Weights of a small audio embedding model: activation gelu, 26041 training examples.
Rows from block 3 of a small audio embedding model, named by matrix and row number. Rows with one number belong to one neuron. Each number is 128 + 32 x the weight over its row's rms, rounded and kept within 0 to 255. All counts start at 0. Numbers have three digits each. After the name is the row's rms in percent of the matrix's.
Before each neuron's rows are labels from the 100 clips, of 14848, where the neuron reaches its highest value: "peak on" is the class under the peak; "responds to" is what is common among them. Only what is clearly more common there than usual is listed. The data: two synthetic voices taking turns or overlapping, over music, noise or silence.
# fc1: MLP up (model.blocks.3.mlp.fc1.weight, 640x320), inputs 256-319
# fc2: MLP down (model.blocks.3.mlp.fc2.weight, 320x640, transposed), outputs 256-319

peak on: high voice
responds to: low voice; first voice: low voice; second voice: high voice
fc1.305 161:110153154130161097088088167132141148131145105125147113189102133066125145118151170110120148133132091084052151093132133131157176110133140138041168146170108142077152162137097170172085140156118081
fc2.305 178:045186104095146085089159135163131122115120116122122102090103126080161140153106089135151116094162177127137116103140127106137092078158120157051160076136124164126083110135147141156171136184099092

peak on: child-like voice
responds to: low voice; first voice: low voice; background: none; second voice: child-like voice
fc1.601 063:115105151090104081109091175135109133111138167066132119092126149111118143122117160098147138144134165133113104159127133069150117094135110134063142122127124131098149186205081114082125118164083163
fc2.601 048:131106119156187135091190111132125111222135111115084128106154142172093105140133115152118171104134147145111183078093164201121132186109135104143147114149156139140118122055150130200141151093161100

peak on: high voice
responds to: high voice; first voice: high voice
fc1.163 072:150131111151062094144126151118099130116172160159105115175168129145135085117132179071151119120083097128176159146115125089111124074115074080152106182103165127152162143162144121088152100128137164
fc2.163 073:156111128155121095088152165151134159174136145163087115097195191170105141124134161173090141154175099113090155106134166140091086135099181155089117120138103083134117096112135098128090129134098088

peak on: high voice
responds to: high voice; first voice: high voice
fc1.523 203:105107172125086147139092164121164052095138117070174141105135093107190110146141082137136103143142178189101149168170142130187130117161104124141178119146120138094164119136095155093118110167108203
fc2.523 200:133164125144100134102120153125067161130113178134058157129115146125072154143138173099165121134090110154147113120123091172116105210059049107147083179117135066145151117141103111133183123067136165

peak on: high voice
responds to: first voice: low voice
fc1.179 156:112136152106111117156069176132096133105140143104102155116103147054117154152146185080147138174103140123140134101170101085172126136118047083094134180057102134131181124159067150078178113115113163
fc2.179 157:167111118109179136078082127081171154144134103207106123117087163153101161118125151147098144058161102108082108175107130145106093090134118181146161157158084145105152135096116120164090169184119100

peak on: child-like voice; high voice
responds to: low voice; first voice: low voice; background: none; second voice: child-like voice
fc1.212 047:138077125107096113121111155130111108094167142100140145085131095124115073119147140066143157168130125158119131152131133076194110127118112141066142127090128097125134149211090149117114091145128142
fc2.212 040:122100114164114150172127091121145155108165078123139192085146153156119132103151136117139153153146120104164134091090150094121141140126121161143116127130105117103109109068159198061100167090132137

peak on: child-like voice
responds to: low voice; first voice: low voice; second voice: child-like voice
fc1.541 059:137116140141098087133111153163130083133148133115117115113182155131140098140109139061174152105140132150119123151114114069142156072115117123043148140131116132120158146211103151072115074143098142
fc2.541 044:118138108096129173128116151135105144195160190110138127131098105104066180129128152093127119129162183124119176129131125192127115249063091111135096072146112109129119141139139124136146161046106093

peak on: child-like voice
responds to: low voice; first voice: low voice; second voice: child-like voice
fc1.470 061:141111082103084056109113199164093136131177164091121094088165148129116121166116128088159135140116146129133156133156138056141119086143120141048129104124133128112169164216123136100147081148086130
fc2.470 048:125121091145143143111112148099120121138119161129109151096106116172088149144165154148122145125124091116123160101070124181071135231080104137112109123168127076118124139049131119132150210014127102

peak on: child-like voice
responds to: child-like voice; first voice: child-like voice; background: none; second voice: child-like voice
fc1.40 119:096121120096078131114147125116105111090093137120124162106140134176144100123124118055159140180113047135162097126109112054141127117116082100080154149090164083151151107175086157048137137092123184
fc2.40 127:164132135161134100138154135148144149163177111139132052088165185145108119148094138118142085087162154104123112138151151132023066134112178176100137126153115088113140073138178137074137138078108080

peak on: child-like voice
responds to: low voice; first voice: low voice; second voice: child-like voice
fc1.452 053:121129095095109101129167120169124109108119153095063121120159140122117136119100152089181193144120134101118172090065101104144160122111105093042123121076169104168130126167115136134135051122163154
fc2.452 053:084124086149131120179143085140132166102119095133129189106128154165119107115147097139155101160131146137152083122139100151106111153109133136132112140184103109126097097061122133110097185057133121

peak on: child-like voice
responds to: low voice; first voice: low voice; background: none; second voice: child-like voice
fc1.591 053:135111129154106123105111152125115158126152113099097135158119126100102116113115125062141134129108144132147133100117158088163174123107084110055121118144132124140139105231085118104115073120133173
fc2.591 046:180120156173100155188094079100141082182097091117154147157175139121140112118135141159109167112134140140141176166050165112133173154134152104224167123140110126136151129095175130127101083125137123

peak on: child-like voice; high voice
responds to: low voice; first voice: low voice; background: none; second voice: child-like voice
fc1.526 049:107094111127108144091121132130085109123165141042051120096162125122132084155140134093146121147165173147145136140139126100158115105109122107074115097143132143113126140213084105096127108127110146
fc2.526 041:142085097172127195178100086112139090192129062137164170095076131133139168130153113114144178122149163146120140093087164133122122159120160162150153105158126117094177179068113154154064167113084119

peak on: child-like voice
responds to: low voice; first voice: low voice; background: none; second voice: child-like voice
fc1.619 048:128111088114090150079106147113115091102146138113106109141169145147092091113099125124147129178116149165148131124130096111130142099129124118085130167119173143118155173217095162081154112158113168
fc2.619 046:094096093130145173159117104103147150138127099136144181140144073137139154118119153163109200119139116074178114135065117160120143160116145120154098119127145190132081104054095086140113146064159093

peak on: high voice
responds to: high voice; first voice: high voice
fc1.50 057:119097063098084099117121160167069101132180165110090132139117152143106110119131170056149150128156117124131149111121176064136141102153125151097085134137151144134130170231077076078149112143105115
fc2.50 040:105151140114125125077120154140078093175144122072113170106052122071126177139184142119130150132128186200073152073136146153151115164096167112062141087098109125134116167077113163125159173098094099

peak on: high voice
responds to: low voice; first voice: low voice; second voice: high voice
fc1.205 177:117145176109169101107078153116142164141157110137159115170083133064116137110157171116100142121132099087063149101137137133172175127126140138063170145155102144068142168132107172162083154148113076
fc2.205 185:044181094102150093092144127152168129121112101128110111105095126093159145149102088135146125068159169126131104102140122101128102071160119159059177072168103172121082119117151148156165138189104099

peak on: high voice
responds to: deep voice; first voice: deep voice; second voice: high voice
fc1.311 129:127114095121114135097090138091067166100170150133139145136092164127051134089144215052123146150102119110098049134154080109149080161112099144118094183090127132059159147192083101127156170074061101
fc2.311 142:145082143131124149102102176133098144112155153110096175184143080122097142117176153060132138104129160122115189157068153101178170144098150048147117156086136141119162169217088090105098125103122122

peak on: high voice
responds to: high voice; first voice: high voice
fc1.22 060:109127110162069117083125156156097107149176174108090146093115139121124113096131146057150144147152146163156131133116163069149111114144092160090128100141128124128125128255101085126124149139086151
fc2.22 043:138089185087186161099102136127109089158178121126133148136095111120145156112204173092134159152112161161093161148097139142153142212099175105128162138114143095103194144135119148101148184078121105

peak on: child-like voice
responds to: low voice; first voice: low voice; background: none; second voice: child-like voice
fc1.358 055:120125110101119099075109182172129158081179148095128106167104138150109122099103191082116139157080100102137125107136069093171148110115092107087122152089133131099191151203117141136131091163155133
fc2.358 053:127076109078167147124134106127149193120117032144095166139127126127082188100092151153132194161168098142148146104059116119132144177136122096185179141099139113139096137074083119164126098076157114

peak on: no speech
responds to: music; high voice; first voice: high voice
fc1.437 173:105101080091123138086114179095069184097146170086136167158080136073076165124130190093121166146124135118106141109155112128176164155101068125127084174076132125110124182144051100140155108086104111
fc2.437 169:134088161113128163136058141106182117124145102127155161117108051113147178109159110097132142139144160146093153211098115106160162067177168092138165129127142197064156168173072139133076163183123134

peak on: child-like voice
responds to: low voice; first voice: low voice; background: none; second voice: child-like voice
fc1.443 046:109084077137119111116111162127094129107185175059103114132118124124121103139109148056193136130143164147126142138138137062121127094114117152096140127120171144122139167219105120089157111164103149
fc2.443 034:153089126154087142119137156131113093126155143147121172141103126134111183105161151156112204162121127148136176099075129115161166200140091140149183174094130078168166166051065148103112107061154154

peak on: child-like voice
responds to: low voice; first voice: low voice; second voice: child-like voice
fc1.500 048:138086112125080092110103143170108120108146162088112134119164128138099086097157184056139163186095158140085137120115159050174142096091127128113083141109176151107139124226073133110103075148126082
fc2.500 041:147100093084137124127147132132136145119128046139086199111130121170112170042131145192133189103165108125149157134094105138134164150102106112142164130094121114090104136047112119090147094078144120

peak on: high voice
responds to: low voice; first voice: low voice; second voice: high voice
fc1.317 178:118135164121162104099082170116142175137170113117160120188103115066115141115150180124093141116128103082078152114137130132165183119150148136069159137156111156071152165128111145162081136164128075
fc2.317 188:047180103097152083089133133149162140114119093126133102100090131089154143138100096129146121080167170117117106098160136099138101069160128172053176080158104169114091121116152154148169143189102099

peak on: high voice
responds to: high voice; first voice: high voice
fc1.150 211:105105177117075146139100150125156044100144129075178146110141090113191114135154079141138122160146163162104143156154148133193145112168107120140178123148119135094172122141105163094099103175118199
fc2.150 207:121152131154083122104123155131058151135118188129064155145120143106078153139138176096146137147106118147163115121118103170110121208066048096158070190106141073159152125146120091133184102073156162

peak on: low voice; child-like voice
responds to: low voice; first voice: low voice
fc1.155 238:101120147142120169138095144113162082090129097109098163098124066167164180120151095126121121143133150208121172172112068091170182130155100071142173108132126145117143149137040134116108140153155206
fc2.155 216:121146104122167143105142126126077156147126151139069166108090159116092179140108151130126118104126111154154122097129099192110106233061044083166098159138103082146109111091128109150193144048114146

peak on: child-like voice
responds to: child-like voice; first voice: child-like voice
fc1.85 133:114116121093098129125128155111119122094122128100115164120118124166114134131138149066152147181119098177142141126133104071179125143120063086092158139081142088160109148156049146057154139085142187
fc2.85 143:160136159169113092170137133144166123149171113117136055103160176125163098167094104122117070072171132093117103162169165132049087106149163190108139104168094129102143077142188156084126139131101091

peak on: high voice
responds to: high voice; first voice: high voice
fc1.161 055:110095073118074117138134160159072094122181175088097134105147140126094135127145156061170130156147135142160131118139187047182144139133109155115080076125143125139162154255090080114133138143112120
fc2.161 042:088129119112159142098145172129086092132158172066097196100104110127134190143190145088096123154142202143094163083126105124173134137082128085075148104100088108081152152088120147096122178094046112

peak on: child-like voice
responds to: low voice; first voice: low voice; second voice: child-like voice
fc1.128 164:098110133157153147107105186132141097103103112036092158135112098088139157168131113097126141145120151192106212116123090084188161145115086045118170112118109134134112162154060137118154106134156164
fc2.128 135:099142101128185135081156133144113143119120140136055157108126160172113133179099135124161129127114129183150109125116118191102120168102054110173125149140110109155104123117129096206164120094158172

peak on: child-like voice
responds to: low voice; first voice: low voice; second voice: child-like voice
fc1.569 054:130074106138086110103120131146084138120188125062124158152138137139116094131134166051117189126115151122123163134125156085127135103134102132065128128129148148123142168252098116124099123131120119
fc2.569 045:122145134161136129129127099067123108188076101149108177135125131190183103114166106200135131100146146203133166094089148167103099114130117147069170121162086080181155142097115091174077128174146118

peak on: no speech
responds to: high voice; music
fc1.487 176:114108091083134133089105203091076191096140152104110163153084166080060173113132202088129173141118129121115140126151090135175140169098074126123080169089102136115128180142043091149159112088103098
fc2.487 183:126080124112125169128059128104158150121167115133122153112094073131111170120171134088147137147135170164104150194105110116150144086171153096179143138121147192065149152180078109140087184176115120

peak on: child-like voice
responds to: deep voice; first voice: deep voice; second voice: child-like voice
fc1.276 056:133084108102115076096150112162102141157132150085103130102154111105083089139109141074153145090111183153115149143130161090147102114094136112051130132098157145131110142234121138092136064120097111
fc2.276 035:132163089116096150200138123156083170123189132136164133090138145158176128118120129125205143121184111140132131117152092149130134170169153159177103100123201169143143076143117133149171139123136107

peak on: low voice
responds to: low voice; first voice: low voice
fc1.95 197:117123162165082138149108179119166080073103109091115181133155110150185101138146103150145100142114158202137145166145102095177143072160098044124167148109103143132148165128085121095124108173159209
fc2.95 173:137161129118154114089117140144087159135102170140095151122102168100074153148114163114134117164089087165137079112136066179108108243067071099148090189102130065121146103095122115154200135056124149

peak on: child-like voice
responds to: child-like voice; first voice: child-like voice
fc1.478 135:147127121146105069114162132180136093175142137093110115122142136117102132131118126046147166127162154135094151106124171044149123068116117117056142109116145108153115120184109133077117147119143092
fc2.478 139:107148162156096068133127159155117131090153148107143085107152186085156113189096090108139063121126140136145088132200154079089093108111146194061138101162066097097130142161181157047143098085112106

peak on: child-like voice
responds to: low voice; first voice: low voice; background: none; second voice: child-like voice
fc1.248 047:143095132144112103086115143148138152117153121099108114062161113126102138141107155062162143121148151170135143121144108072113108133089095112085141159133147122106157162222133123081132089105125127
fc2.248 037:140114192095103151166157143137133098152123117128152130125139138157135127128164161153123174144190108103191155108141152116085159152133104155150175126125090099111136139069164142082135121096129179

peak on: low voice
responds to: child-like voice; first voice: child-like voice; low voice; second voice: low voice
fc1.119 081:123106070157084110128147128106089155119162130123072135132125159165094132130101197063141151103133101095164113118104130076181112152126096128075095149119139158146124130238094056107144133120117127
fc2.119 063:137084138093159156110099148147112070155142169056155154135141097119153112083163121126093142167163140115099197088104142137155147117154180055210112063084122151061149103147150093124161128127079114

peak on: high voice
responds to: low voice; first voice: low voice; background: none; second voice: high voice
fc1.254 178:112142166117164099089080169112143167132162116119154117189096117061128156116160167122092140107130092087069157116137134133167188111139143142070157132162106149073143176133121148166077136151122078
fc2.254 191:052178107090143087094136151146147142107113098126136112096087132084161146145100102129146118087168174114124101103155130098140094080155123170043169077155104164119090126123150150153163140192090099

peak on: high voice
responds to: low voice; first voice: low voice; background: none; second voice: high voice
fc1.344 157:104145162103149079126085161145143143120145108114151131156115150080135148110146170090137158153119114115070142102131087099164172087144115136022171133146118140082157173161090173152097116160116100
fc2.344 168:069181094100156098076158122157140119122094114118122094096123146095146117148101087122145114088152163121137114096148129098119097057158134154052168065137125154144094113144151142155182116200107093

peak on: child-like voice
responds to: low voice; first voice: low voice; second voice: low voice
fc1.399 061:149080117128112117113128103100125065123118153079124093124159153123127054119131124090133125162130127146106133159107146094143143106118141092095129146098174133162154114198110135082083101165153164
fc2.399 040:154126067090144135115155167101091125184109148187073175121134128118094146123152153134076124100129098138137159114065107202116146160101119179113118150116127115135118132091151085152167138092108104

peak on: child-like voice
responds to: low voice; first voice: low voice; background: none; second voice: child-like voice
fc1.68 051:176098110099094090108103161175086119108130151081103121120165134110114112112125169073145141144133176125137117148108126048138131061128122111071124141109135142132146139237079117088118093171116130
fc2.68 037:175119151099142162130153128085162140165154095172101152109109131154086154069188145115123147146136169137161169130072071177123131220064109173145149137130161075148166123032138160180125148053137094

peak on: low voice
responds to: low voice; first voice: low voice
fc1.142 206:135085154148124169127115141106158039098110115078115162152128052127159145149155106124132146174109133193089186155094090087179183142118107046134175137094160126153167149141049151089124100140176190
fc2.142 177:126174119165154144105144105128086125133097157122070143116094140124099132155106110134162134102120092170142112108117085191124126235041066109196124147126114066160108102095134127167186130049150167

peak on: high voice
responds to: high voice; first voice: high voice
fc1.180 094:115099116084086146119078168094095164088122133095083150106135128141128147107155159115147126160118148195128121190136091091159073163120074109119143141113128144100190172173053101088129121125089181
fc2.180 085:120107090103147100052133162104072197155157163165069116097141148153050150113130173072161125139101096130128112158113130146090081128111125124086090153121135147108140121176109045163142137145098105

peak on: high voice
responds to: low voice; first voice: low voice; second voice: high voice
fc1.120 175:107139165116165106100087156125146168136163118116155128187095115077116148112164166107093141123129094092067155107135149138164185120139144142060165134157108146074145174130111153165074143147121065
fc2.120 188:048178110096157074092138145154152140103116108133132106105089131086167143148097109126134123084162166100117097095151124106132105079165129167048175076149107170113097118118158154150173144195099102

peak on: child-like voice
responds to: child-like voice; first voice: child-like voice
fc1.202 136:113115098095088137130135140106130109077114119084111162103130127190134151134128114065136153169126111185158140127118103054176148125121063089089159130091150087162120132163059146038135135102131205
fc2.202 144:160147150178112109164130135136156136131175126173159047105143161118155116156100112128104064063149111086110103136172138121056103129131147178102130124168091117113147076142191154072131145108104113

peak on: child-like voice
responds to: low voice; first voice: low voice; background: none; second voice: child-like voice
fc1.104 045:118072084118104093100133136168084099108151136104117109097161144101115089100144157073141179153141136139124159138120133082133129112109106132091141114125115106147116118206108126095135115127130139
fc2.104 032:125146109138086127134151057084118094143151115172063161137184173146150171149058116141120136074183132128169152120072127134160162152113098156181139138138117147184099114083107139115100110068070113

peak on: low voice
responds to: low voice; first voice: low voice
fc1.76 177:108141161164113130138117154120165057107117104099079161117146110149171140166145100142132126151114135196113188142110091093160151102145102009118184139117114117154158137126065152088115105145161189
fc2.76 161:165137110091177141106103129128110146135106137138080138113081171114092153161105167143132120108122072151116074147131090171102122219060073132200138183105136091115137123064135135141191129068082157

peak on: high voice
responds to: high voice; first voice: high voice
fc1.538 201:107105175134079141148100163126157059099135125076165150117140093102192121146145076139132115149142175187109155152154143113193141110162105107137177115140112138101159129132107150095114102173120203
fc2.538 195:140152120152103125093114157124064159130111179135055161138109160121078156147134174117149127136096105156158096117122098171105108226059051104158081186111130065149150123126126108132190121067137161

peak on: high voice
responds to: low voice; first voice: low voice; second voice: high voice
fc1.303 177:100150171125168106102088160124140172136171110123154113185091115068117146115161164114094138110128094075065149100140128132166184122136143142068156129157107148072142174130113163166077143151113065
fc2.303 190:044179111105156075091137148149151144114117104133140107123092138081169146139104106120135118083165175108126105096155139101136113076151121176046171075166106160120093119117152149152175141184097106

peak on: low voice
responds to: low voice; first voice: low voice
fc1.299 219:118098168135122152127094166115155067095122110084115162127129064121164153142154116120120132182107124191089182154108092084186179132134102047127179144104114137119167149141049140095114108147160193
fc2.299 194:125178108152155124079130134132091153137100152138057149114086169125088148154110148128169122102117086175131109107111091179117111234037059101170115160143104055154110111115127123165192132057135158

peak on: child-like voice
responds to: low voice; first voice: low voice; background: none; second voice: child-like voice
fc1.495 056:153077130107087096097098172146120099138167134091144108153105151092094086124124187122115156145125163082114131138122134101186155094125105144077136125093133132125136132216111148097116093176099133
fc2.495 040:145121172123151161128125102143163069131118090193104166079098127128129142101153117118156120147179158131107113170113127177145152201052101118160167136114152087112135108106085187130102165031164159

peak on: child-like voice
responds to: low voice; first voice: low voice; background: none; second voice: child-like voice
fc1.304 194:083156115129119130128125186140109127137150133095072149099111132078126184187128146114167146142139176161138197088157094120161126169110054065110145130105112136128121135135051102137182121127122148
fc2.304 170:162122072109185131101146110097149147147106097183088130096121192198106119116105140163119156081140095125145101139104119188076071114130105170148164138148115135138096114095150097197113150164119109

peak on: low voice
responds to: low voice; first voice: low voice
fc1.441 227:107126147133084144150100169110171088091109103093106168088143095152188130147140093130138113151128164228138169162134105089191149093164092080125164132133108160129130143128055117104111123169130211
fc2.441 194:145143103144147148097126124139067159149104175136085143131099168134058157120106168121123149125109085148156110099119121188095111255068071069177080170124142075149118103116128100147194131044134143

peak on: high voice
responds to: high voice; first voice: high voice
fc1.247 208:111119167124068142158104162120162069095127127087132160105148107124206119154149092149149111129134154190123170149136126101194156097165103097129165122127091141119158129129086133074109111174120210
fc2.247 194:161147126145118128076118158118075166148112180146073145138112182111068165134110174143140134140115084144137098089115112184090115219063049095166083192115127074156152129092132112149199117081132149